A small model that predicts nearness at each pixel, trained from scratch.
Model: 64-pixel images, norm groupnorm, widths [64, 64, 128, 256].
Training: muon at rate 0.0075, 8000 steps, batches of 64.
Data: trained on rendered scenes of coloured solids on a plain floor, 195000 training examples, 2.6 epochs.
Rows from block 14 of a small model that predicts nearness at each pixel, named by matrix and row number. Rows with one number belong to one channel. Each number is 128 + 24 x the weight over its row's rms, rounded and kept within 0 to 255. All counts start at 0. Numbers have three digits each.
After each channel's rows are labels from the 100 images, of 14976, where the channel reaches its highest value: "strongest on" is what is common among them. Only what is clearly more common there than usual is listed. The data: rendered scenes of coloured solids on a plain floor. In brackets: how many of the 100.
# convs0: first 3x3 conv (model.decb.1.0.convs.0.weight, 64x128x3x3, standardized in use, each kernel summed), inputs 0-127
# convs1: second 3x3 conv (model.decb.1.0.convs.1.weight, 64x64x3x3, standardized in use, transposed, each kernel summed), outputs 0-63

convs0.13:124124127140132120118133120139122136123137126118135130128131112130126108133127131132128139130120139125139126136129138112128135143107130135118126143131125133128125122129141124124147148123143133146164133122060141082071146098154121118175138142116107127126086060122092170153141195048131135178153136132141122092126091130151144204081090128118166072155109131088169117121175147155118093147118
convs1.13:111095103122080116131120117142163184138162073113152133115130143127123131111138163125113087132147102173133111145128154102135135133088075126118121118128091133150119139132144098113171110173131156
strongest on: bowl (49); count: one (44); largest object: bowl (41); disc (35)

convs0.42:121132130120126125117128123129130125108128129135132138127128127140129143152115134135136130128124134126158128138127133133139132136128136134125113123130129137128127126138118125131119130142129135133114137139120120116169141143177089069070092110124116124103180081131082137146147106138157116127126177139105096095122152131110048119058184159187184142192082122188139128127131146134073139096092
convs1.42:131118105116104084123118136141102122145121105183147104096166125136116150116155151119096107173102130090132094119124127141100079141090116168172138111141144090159158144146107108137142101114123105
strongest on: jack (79); largest object: jack (74)

convs0.7:136120168134143119128134140126119145136135133131125124141123134129121114132146135124117131130139124136140121116132128134115124148112106131116146144136131107122123112134160119118146144134136132128142182132122137142135095136174157128162130125067077169114132100172121157137168133068105073154089071113099114105135076109059100160111096180141145147092088118167164125095143141156176080154122
convs1.7:132130120127115109122165124145134160149119139134150139150095190139143119156125178122138118126130083151154086167119157099125159106103111080168103163154126119137122088107154128149148147111144161
strongest on: bowl (57); largest object: bowl (47); count: one (45); disc (33)

convs0.6:099127082130128149159128129117130127067125124135105109118125145098120127134140116095156128103112139113110097104130136139097111103138132131165136105115134114128144131104120139132112120115124133113133120125132157156095143162140155120166141147149101060133117150185154120138082118132158136145117146123095116144149161146109156097183117177100145094123130105157115112134172069117146200121190
convs1.6:112126107133137134122134138143149093101135122128109129115130122140166124143118116114139087113140087110170153097142160137153115087100143125054118141111162147122090185137094110117097152135177127
strongest on: count: one (71); cone (44); largest object: cone (37)

convs0.41:154136140154142130150136150115144138187133127136126130119135129129129137114139120123129138135152131140104134132122145155121131128125131132107135129134130146134128130120104142138116126126129134160105167176165160107193117175099111093098155139097186118124080108130075133125094106130146172116112104100110142091093171102121074143151083155158142051104080115125129099122145127113140077146104
convs1.41:151135140108172173091126137148123122127177144163154153168131115106115142148100162140126133154131156152098119100100165087095165134152132134112154106124138140106112110172159179126121127136115110
strongest on: jack (37)

convs0.45:127125129134137121120136103134126122114142121126145140121128126156139132145123130135120136145133144140149123159126128112129128127116137142105107131134135139132127120159149107128147148141137129100130149124076130156118178128134130140106077095133148152079201197164123086081115105084076148181124173144082115084078097187085110113136129131150147118135146148103106122133129088069140149126137
convs1.45:104135109154120129157134101103123135107125103112163130063153138100147122154079111122157128113134134123102094153171136142125119103147158166107124175142146172113110091144129087117098108100116140
strongest on: count: one (66); pyramid (31)

convs0.30:141130155114118123148123143148124136118113142128142135147133132128130123130147145127131115145145112125111140133123124134151138156120115120176132143157132122117119120135151120120145131137119121117174080116109147120119114167146124098079151139102101142128156123146090123104130174141112111161064086145088158087105114149173110096154123046167154186070092103147105113108129105170093152176117
convs1.30:135116168084113126128099122111111131133113064096151168130142103134116139089137158120126099126163109151148136177160083116141148134147072110096145127161126155150121127129145081122138110126118129
strongest on: count: one (80)

convs0.39:126125134141139135152138128126133134146135144127147139128123130138136129124154143128125123155144114133116133145134122104131125123127128135124136141140149139132132126161156131141153140135142129127132144156135137143166102087101119141140169137148166110141149100112047083157119137023114168140157080155110117145118151129098099117084067159112115075094094105092151115099172147119096074142140
convs1.39:133114133102126141088127106151114111087121122180162146147115128131127164124139150143118097145121144146158159124116155118141174155172060082169146110117138135114125091118143156137145159153139129
strongest on: jack (56); largest object: jack (40); octahedron (39)

convs0.22:119141141129130137141136139137154138132137148140139139139134125137142143131138137134127133132139130125128142133125134133155148132149142135158140137135137139138135142132131148139135132140140138148163088109119093137187124111118127131163124159136171091131122110116105136117145113124088118145045114114064107095095034126132129146005105108132106178149107145108145104116135097134119103118127
convs1.22:086089109170117123119129102119136141134104109071146143108116153113138131079134088118140101111147100136137143173124136123136167119072138159082114151113141122118111134147188109137113115146110134
strongest on: count: one (77)

convs0.32:125145128141148157147133135111138131112146124134138132125134154144134131104140120129106140140103145123095123143142120156092125089130135151089137103108118117138143138145126131139132142112141138119154111133154149097192104060083126077105091122165093146152135144134097119104130092125117109163155082147149137100130102097174109136112162100130086140143104191124128067163167139122165186122117
convs1.32:128147124134130113161112112143164143151140151130141130138085123176119193154119160129152167130129113109149164141070102119097105153154144101142093131105148120136160140101162144115177131122127114
strongest on: count: one (69)

convs0.53:143139119123136126139147118124156130134157145126147136120134132143128145125134122134098150126134159128150131139140145137102134153132150148091121138126129147140127143134106118144125121127141147114135143121160147114162074145131123143087108061131122091136091124132164085200147112105131142152090083083146125110118076111108099151075072131127135103078131174116106138085168104119182184132151
convs1.53:149164155135116133133117171144134146143177143170100112121110122151147108132098152151147103101118103117104156126126114156107130096142123150156186131117135155164166126099142183145108167116124102
strongest on: count: one (77)

convs0.18:135121154126141120132138156134128149124129138129108119132128138118134114142133134139128145128128132128141117130137132126132114139109104131118139133138136120122131121145173120116138159138128126101126155126113147139084184107122126172109028124105134113129145119146079088146121137143161097121146122136136077068123106108184132161104143044107130155136076111144156107079104189158156152132160
convs1.18:175130158065154134156163130120131113122130173126171106114104133124160142123146117114150161137083164092146183186115128125117104104120149139128133106122123134087143142132124117125105151135151134
strongest on: count: one (55)

convs0.40:122136133137132124108130104122122122122146123128145141111131122151124138136116130132133131146129136133133133151126126116107131126112133143127118140128124133128122118150137111132137130134139135130121089132140146097126135151179109091116000122143108090120123103134102110133089131140137093175147154154163119123155141173095151125084185147139171093163144098188138110081114147071101119172132
convs1.40:104175086115107115066148151155097106144105145141129178086129149129149111112160090115139154147111118110161107172118149149176110127115128141119151127110124137123158122129110134120154096103108152
strongest on: jack (65); largest object: jack (61); count: one (53)

convs0.58:135157157129144135124126134130132134115136124135137126128135130147130134122129132140124136127135130132124143144132129151086148131138135135118137136138128128139132134133129136143138135131136128112130124105140121096200116111112126080112107176081212157137089142118081142225095122121155162134111118123104083115105109097094125111115088149124121174161135135111116131112125160078153108096041
convs1.58:152127143091104116130084115117152108133093121129136088157103084139122145131112158162106160158107136158123164118135138077099124140156117137094108103134115111138181107144137146108112179151099142
strongest on: octahedron (71); largest object: octahedron (59); count: one (53)

convs0.15:132129165131128121119111123152124139118118118128142127137134115136130129135127133146154126122135125139142142131125116149132140135113140125165115141158135131126124119132127121122134132130123121157087143164131052112094170146143125095142077109139102127163137198167063094191111140106097150080136143120090065113124160104104119128071097105132108097172128101186127142171161126140143123121114
convs1.15:121095144161149140144149114112116119083125142110138115129101118150113145146135114155123179136163172111140149098091167125126126119146119098178159162133108108094126146155101089143159115130161175
strongest on: star block (49); jack (47); largest object: star block (37); largest object: jack (35)

convs0.38:129146164125132127137123124140127139115136131128152125125133117140119119129116139139138130126137134108113143133126110134135145125122138121193140140129114147125135135150142122122139158128122117083184145072130182139168119170123075079171087125113150099110114122100149121126128150109136112120179097140142126101083116161145120129131154116130181057101104087118160078128128178096062099122148
convs1.38:125151097157104129166105195094121129101155140138120117140114112173142112165124139156119099160154125119186112141148129149142132125164156121144121142112180152130142099115159131107160097116117148
strongest on: jack (88); largest object: jack (66)